python train.py --crop_scale_min=1 --color_jitter=0.2 --tokenizer="char" --bias="none" --inner_norm=false --conv_stem=true --optimizer="soap" --learning_rate=0.0013 --beta1=0.95 --adamw_lr_other_params=0.0018 --adaptive_grad_clip=0.05 --cautious_weight_decay=true --epochs=4.9 --final_lr_fraction=0.1 --warmup_steps=560
Rows from block 5 of a small CTC image transcriber, named by matrix and row number. Rows with one number belong to one neuron. Each number is 500 + 40 x the weight over its row's rms, rounded and kept within 0 to 999. All counts start at 0. Numbers have three digits each.
After each neuron's rows are labels from the 100 images, of 14976, where the neuron reaches its highest value: "strongest on" is what is common among them; "patch colour" is the nearest of a few named colours to the mean colour under the peak. Only what is clearly more common there than usual is listed. The data: numbers of one to four digits printed on busy colour backdrops.
# fc1: MLP up (model.blocks.5.mlp.fc1.weight, 640x320), inputs 107-213
# fc2: MLP down (model.blocks.5.mlp.fc2.weight, 320x640, transposed), outputs 107-213

fc1.321:496516527530467475504525580541577521505547540502572491506510541495503463504522490513480438454554429540527562471462527527451545544503531466491491500443439501454573595535582517519506543507483512513513500544465493485548482495441502537496532504545526459426471545460479513476475493469535477491519476444428553505483584498503537
fc2.321:531488509514604468550563507469546509511539542577464493518541507493552532460542443486471514520483480461504576427418474428507519515495501500479548531486436505442489457467470551477463541474482546523453438479491514463505481477488422494432492555490543477472492522507517489507563518511413524578462514480509479438462447499447473
strongest on: the digit 1; yellow ink
patch colour: black

fc1.223:529461510448455540488518491524557454490433449460505536474464454524409399485478439463534510524493445478477523472461410533564486446506502470419545428510454486508477402466491582483479484445532528469574550410474439485476562530414539494498488506565461561561481518501555480565554554495534523488520511526406465481545552558537504
fc2.223:541533616510483506529503470489475453502485449442507474522515500466528480469429531518529507441549479489522505510497470424486533487471472548441464480495555498537471496515479407506456446571568474508595435506479442566494490449491509507512514520486487503499495420445474449526543501499495450469514474516549542540529550521480460
strongest on: length: four; the digit 4; last digit: 4
patch colour: grey

fc1.561:476524437512509489571433479556517522491509575491494526493496461503522425486508468532519518589514498516570502512518493456524429456488499455499534428507525519512526473456495479460447482520426534529482506472486466419505463511584548509496518477541458477511496556438470551571470416426556534516461468520428445426582478401509452
fc2.561:493449434554473536537507524426557521474587585501517496538498586445531510502465492487427473416491554483441472425497456539469550545505508573428518492422516403547590516538514545507494482580529471555503430530565541521506519518471481546518425569491487520525474490501463511517529478544495510496463466493474558509537493515516539
strongest on: length: four; the digit 8
patch colour: grey

fc1.584:548494506450475497561508564444471501529463498495526593530501513479519460506498429484572443525539523502507512550593470528504561449453486473473536465408522480526512518395472524437450485562463433461486448460531511525498514518524458504503528501542550525496476471494508462507483466463541546493535454548455508507461519526528547
fc2.584:535462506527504527497506524487479557498542514539532481516447457572497591468524480502511458507426548527509563434542504523457557513551546542534531470459492480506473420516412448442482562453490534498526551397504572500425491412454537447494484511481538527447449489555431472517535506499493515444523553475514491538526498480581460
strongest on: the digit 8; length: three; first digit: 8
patch colour: brown

fc1.35:517519427480553479515471518453574420549493465515521488456527492489490441488566512467432541612584515561528535391498522407522414467542484518532523563447505466474489480524485455482523499601540546488500449536582438494527505529553492590520474485533465452453482471509533495519536476475502511537479466418522528471509479497500494
fc2.35:485428498561490442525478512469466527467545467502508519476493549477463505449478498500612454439516460487556493483474576537533491507527499498545477495415570493519370486523450529443455517481446497478589469548398542532499392509490532520528452555511504523518488494476522418536481491501503496515492476476535527430493509479564527
strongest on: the digit 8; first digit: 8; last digit: 8
patch colour: grey

fc1.254:469429428462493501429445490491511542561446468524466516480487494513503518553528517464534513565427495500514500524479440517493567474514520510477471475498590477440504455452506490497455547498533511490548445450522520531539540501548478509476486501587515502420444448446526530484497499478551517528444554478498483499490448555502467
fc2.254:588559491514513546503556481516455500524520532474489399424508475576478495518488494565581458480514491571506479465485474512507498457481515554508527481509392522445563538442487500522566463542463490433549445583586418473484482465441471521489519549448506516471482565461561520571437496538512448428505447498478483488471498423488459
strongest on: first digit: 7; yellow ink
patch colour: black

fc1.146:500526438525470455504572458469469439476500560440505507494521452437512536524540533498493511520438549519552531502547528527423513540425569473497470483500503517492494488560564560490451499555550484401505430518485490541420519482497560458455493456504548421439481472465519476521489501530496531520503516539552430572469450496430457
fc2.146:453479545488458510561435514458470455486480522505519463493457451538451531435519591515537529550577522478451563456518511517496504500526474512525471478505476558503546509473525526524429474528547538537471502467522398488550409462479498480516440473511521486489513480528483544520406460503518538518533448467480465500529463541493474
strongest on: yellow ink
patch colour: brown

fc1.271:518465560492514536562462495425436556560481488490414515460551513545522529504473521475522513400479471449472520521501506476520478455523665502408575458505569476456598567511501530444410539526467521461520459512500505477512533460453526515512549508441505509508464554504542530469434442510440489500473508521480458541556542498452480
fc2.271:571493436508451555424499466556496430486495491407455451513469485427549520526513486541471506501478470464498497459496477523541492543519448440491381435512427428482551435398465487539488551501513490549521510502467395464486571478543551468477522455498524506519565545502462479477504530468556538476538483494522525476528418560452495
strongest on: the digit 9; last digit: 9; first digit: 9
patch colour: grey

fc1.228:476455443488463447390504540506470549522531512513511449550508475497556501472526535527481492520560517471506487545512514496504584505522476537640548548515465580462488530538469528521480502479542523547527429475404473462494491499529481486485505460525569499487519499551477583447661517462502444506519475450570517528431505418485544
fc2.228:555491530508557394470522460462522490503485402487476569555437511509454464520431486468611555520542458474485484423534536464506573516491530539529497562533525438485446487453492512505521558405525592528455472415503501504452562505574484484466525473492517514511476508504552469507498536587456484532472492526431519524457513471530492
strongest on: the digit 1; bold; last digit: 1; first digit: 1
patch colour: grey

fc1.431:527541453528495570468488507575473558489504554524518414551486515490459566554462539511505487465560536553487564447541519525457529466461534556558557490493544485374533507501521498506525444554595507567468477518489532436484496505523529481460450505504477535513495527548461526523515505502466527493488478490566536534543479566487493
fc2.431:495461453503472555501453537485495472443455519468510542534521452472522518518561477495513498546455511503597466465518537521458521464491436455558450518505439482426545410535508466633510417493485485515543522446483452558518500499424500499448537451498545448429550545499527512556544476517592526540538497497488443497496521473488492
strongest on: last digit: 9
patch colour: grey

fc1.122:487450557480524479527547444480445505555450566528491498518645526502384474467532495517539543467535506493469553490467525484551527533519521522437462480527508510486463493571539448559425428481555502434497560458493470522437525487490451423488524499562528495466545519517441470460484505566542504478429444501428486507444476472591528
fc2.122:422481545526499541520557494494519409446425475519494554492509420537417503549462500485513528510450449558470427448544471467514457507464486446464486476477413535477474561475435496536578589551546499544450536543483520527534538481395553475443510498508507501456484453545520448488481526478563485549493465506536505431563610464501506
strongest on: length: two; last digit: 4
patch colour: white

fc1.311:452485584478459474507478520512452478543555526524506513505510440540455562455576482557537566463568531478585518417485547496514501409472516497523397500455502435417416459513583460540396482551535475503503494510527494505422486515536472518508530566440529535478506426448490425482508434552497438522500458512530522496521542540488553
fc2.311:487496507580494416573526530478502482369489424486451523485451496506524491455478479467486524531485530522502496424436522452498473497496544484507450519476471529534499446483529548437516581388537496548491490527537547521478535525422467528542455454544470433451589512551516491483496529547537506509428494514448490496506565536550536
strongest on: length: one; the digit 1; last digit: 1; first digit: 1
patch colour: black

fc1.368:437518483584467489536486498495429522554555528478415536507517513471416524519524514453529486445540490440476504554557559549483535519495486485522410477480497502514502499500515490479530537477412520598551415457500457528525468512486506513550488559512580504483542491530510504532559506498498514558457567443484454495509516499518492
fc2.368:527597504483502514496446544520540522520501536460506469504576484506486473488518497488505446547513503460567520552471476544487565467517517438460483456492571523462510499518497538495540483489489553477488467495447532542534497478480506530509477552512530489492496571548425509492498507470476623572520519563495599514487559568455521
strongest on: the digit 8; length: four; last digit: 8; first digit: 8
patch colour: grey

fc1.494:465506513471500461502453431592502458507465457481480575492501519538410522490467496504545477491495528473470509470455475509501568416524464485445450463537476472462536495487518470537463489497533493478498452562530484471551547476491538542504506529601516507470529455532492509551428473461521553441494495527506425477528489454565510
fc2.494:494576529535569495461541523380539540568523615483498526480510490499525449565519477450515515503501502571527544460524549475494469526472489514535478510501547592486483491540584556498529515505471515550471479513469452522466611503464477503493496430479476461456466454525535501489461492538430501539530497539503521483496472522521487
strongest on: length: four; the digit 5; last digit: 5; first digit: 5
patch colour: grey

fc1.76:422485514472523501459487495473484499540527487477528454516553505475527524472457474536585539485493419514451479564548489465478506486452413518522533476530461484578463458516486524470479569492512536546458467541574460512478561460489491495446549425531440526529490507513555538517490491502612542490459529462504529505556479524452526
fc2.76:505523488490472518505468585444430412479543541547517483521461564513432605467469479547496448505532503549453524531459496491518458501450526462472409476502485574448446530536466447496490474429468543476540504522546480549531539521518526403519466469397551564492501576419441557526553570468519530573478568501459487481531455492489464
strongest on: the digit 4; length: four; last digit: 4
patch colour: grey

fc1.631:467472494508466450497569512474480532570520461531477491478438542468589509498565449410550530501459503534418569469530490568530476568486499540587489498557588503552522559476507448545448532566473509519451484437493488491522518490463451608449558482526543441440531520443494504455499510510533478497500500513542449518455499544532486
fc2.631:573494524494503479487496453503443484503464503564494427471506482501479541533497497514459540455497476482498517511517615553471563459526564473542549497483503483434532508557506537475502448521449489514517481521490533518460436522554542483487461499526472565484524597473522513390503507475491487428529564493467444475524521486543478
strongest on: on a plate; length: one
patch colour: grey

fc1.348:476510410530545441451504462558472467561488592445466472449510430477564475567478475484400532443462488506506493432475544522483494494543480504570486514475503462534556514515439497497491477533505506510474472485515471484482557515452448495442511477505554540442528499460484508518502506475478482438496476521446460488468488548530520
fc2.348:543499491479572450494531395453509490484516535473491478527454496428490508455489548439503499448458485472521429498440444472477422566507488466492495517469534493531439557526495479472472510500484593526404528417572502456494533509537434536552517525452542496484474542469503535584457518425473506435588562478511463511528545461507521
strongest on: the digit 1; first digit: 1; length: four
patch colour: grey

fc1.462:477428474519499487570509468452489469644518556537481514568461484461493455549517462511569482519519481473453505541499510478450467466554512508453427499504460516449515456483493517560427478551448594546501517466387504431562459507487583435477498532529553461477507430507448535509353537478538514469530455494457406467481481517493507
fc2.462:503515445520462503524558521452526503494489494508506556443480560514465506513536448488462450472507546560508519452469473519401510491538467520571557540469537493497516531506519426506447531470523460572491469476501503580493511510467441456497496530434551500589563533530467520497510506526458500516553520494503515546481468467456480
strongest on: the digit 8; last digit: 8; length: two; first digit: 8
patch colour: grey

fc1.151:532480488552501513469484495440432415460458494488541513547475523451537466484498577538578529510515573468481461473456529595524496505557517445553510541494414472475466521460492463469464471541598485465475462558475508484469540529534461508554466440469545534490520470517514499453434476469510524474562501478480523502455450495485506
fc2.151:499478454457552484433428498518521439498623565464479532501460559562514514517482535452566527545480595526489504525520482493388545439535453563500543461534468452495501489485511535498523469530500503488424492461523504505542543452510455482480534483558523479526492438500494523518536481505449502529490570524519502454487465519486507
strongest on: the digit 8; length: four; last digit: 8; first digit: 8
patch colour: grey

fc1.66:450431477503483509552506492501539502482559562522467457495498463440510451447547504433550565531530583542476509516536488420532506534527552488523502511497392484464500531577505496557451524558472517534439478517467438552484436444519490527423418393563544472542495510455486587452514517574470524557533507489561522477520546438511522
fc2.66:441577540426568460440499481604507472504506459529502503519416496495440499555531474531468466584433538477534564420500509468494436515480509473541401513503486547510455541536435465464487518484514448510426504516497475494540437470501518543530456482498476559477569490434474531505384517491470409483519480518539519589483468552482461
strongest on: on a plate; length: one; first digit: 1
patch colour: grey

fc1.33:501538505572555398537483498516472481582491576533464560512606510470501500491419486507556565467559465527450554544471525495526450555447466472545500463526466491489523483400464466507447517498539431603492475572448451429452444469498395508557474484443493529498518484478473506468455450454520580474475538525519407509569547452534545
fc2.33:507463501528541538498536541453477528472464525531524490479513553563507475561461568474497453451456430435441463498510453531491516446497492435496485529490560472563523507404557503520529494508444531459598492438565483498473509536444415499505514536546561523547410455469500488494511521460469493495513486508569483359478520503534532
strongest on: the digit 6; length: three; first digit: 6; last digit: 6
patch colour: brown

fc1.345:538523489528515498504494506507558569474446511442541516483558536508547517492450557532499559491485554492515526524519448473590552447499532584499531486511593467475507517504470552499432569522522519456517588489508519518571456454515479480444521460472472577597456491445452468433418497483491542398447569524501499540556443514516605
fc2.345:423468493521516600519514424512522477557490501518478451472534468523494530498434494568437478593517406465521471530526498395447514554490461466523511502475479461537542469503574513480492455465572484508543457533475460471492512483492537508438527468489507543494471527447457519497492511497488512435505446514497468534429515528488502
strongest on: the digit 9; last digit: 9
patch colour: black

fc1.187:626463565458485537560497498505560491521519486519495524451496475531547563545520453514497482526583534486463512431487563502474458523558472452547514469493533544479526489498598523511522537426508482506467454549484571562497558529491575477437459469481466537509466498487546423527450583444506497537539510517499489460516505466444586
fc2.187:515647461479484458521611492537519506452469473493454477558446502506559520495448568469495491558527570555458500443461511592477534506460513581487508448485542536511529465484478581556515488468530499517470541494543463463517505522568483556491548551564426457521524490525451505453501527502499433449530528481543538491487557494504520
strongest on: length: two; the digit 6; first digit: 6; last digit: 6
patch colour: grey

fc1.343:495525496438591542482466509523573462488547543464533488529499507494529434465481485502511426519481534517494530509506536447455541482459448532444479480468502466465491485464544565465473481568544498460489508438509436504548454510514488435483519542456451608507485533479472531454434551487452472487533531495471514526490485522452501
fc2.343:440486532524537485456477546482468519474465413552542533507465476492469477444473513546493600475469513496508483569521452471512488447581478544527561545560456563492536536490458474474505572448474512524432506500514532508506464559452492503496508482502511456522447489467470475548528500481529508517456494470447535533466477485534486
strongest on: the digit 5; length: four; first digit: 5; orange ink
patch colour: black

fc1.144:472532536503493448494479479532467494517541538462522476555531481558463467481599469568604550549491491536483516472533533508485424524389546525545545450502477467409501448567514493466529516571511479487501536467561531441472501565509514514495503452514498497467569464443469418494462500528472504571473507503402540492467472461618482
fc2.144:478525522487504478428505519581491488474514546507537485487493478545457555479439463498526551425527493547510571475489473572451526495542498612523503449480479504450450442469527469467510529513491541535469508493484478485445536560516540519441531483558497503533563410577577498498493510486502497472492524561515592478526493500544549
strongest on: length: one; the digit 1; last digit: 1; first digit: 1
patch colour: black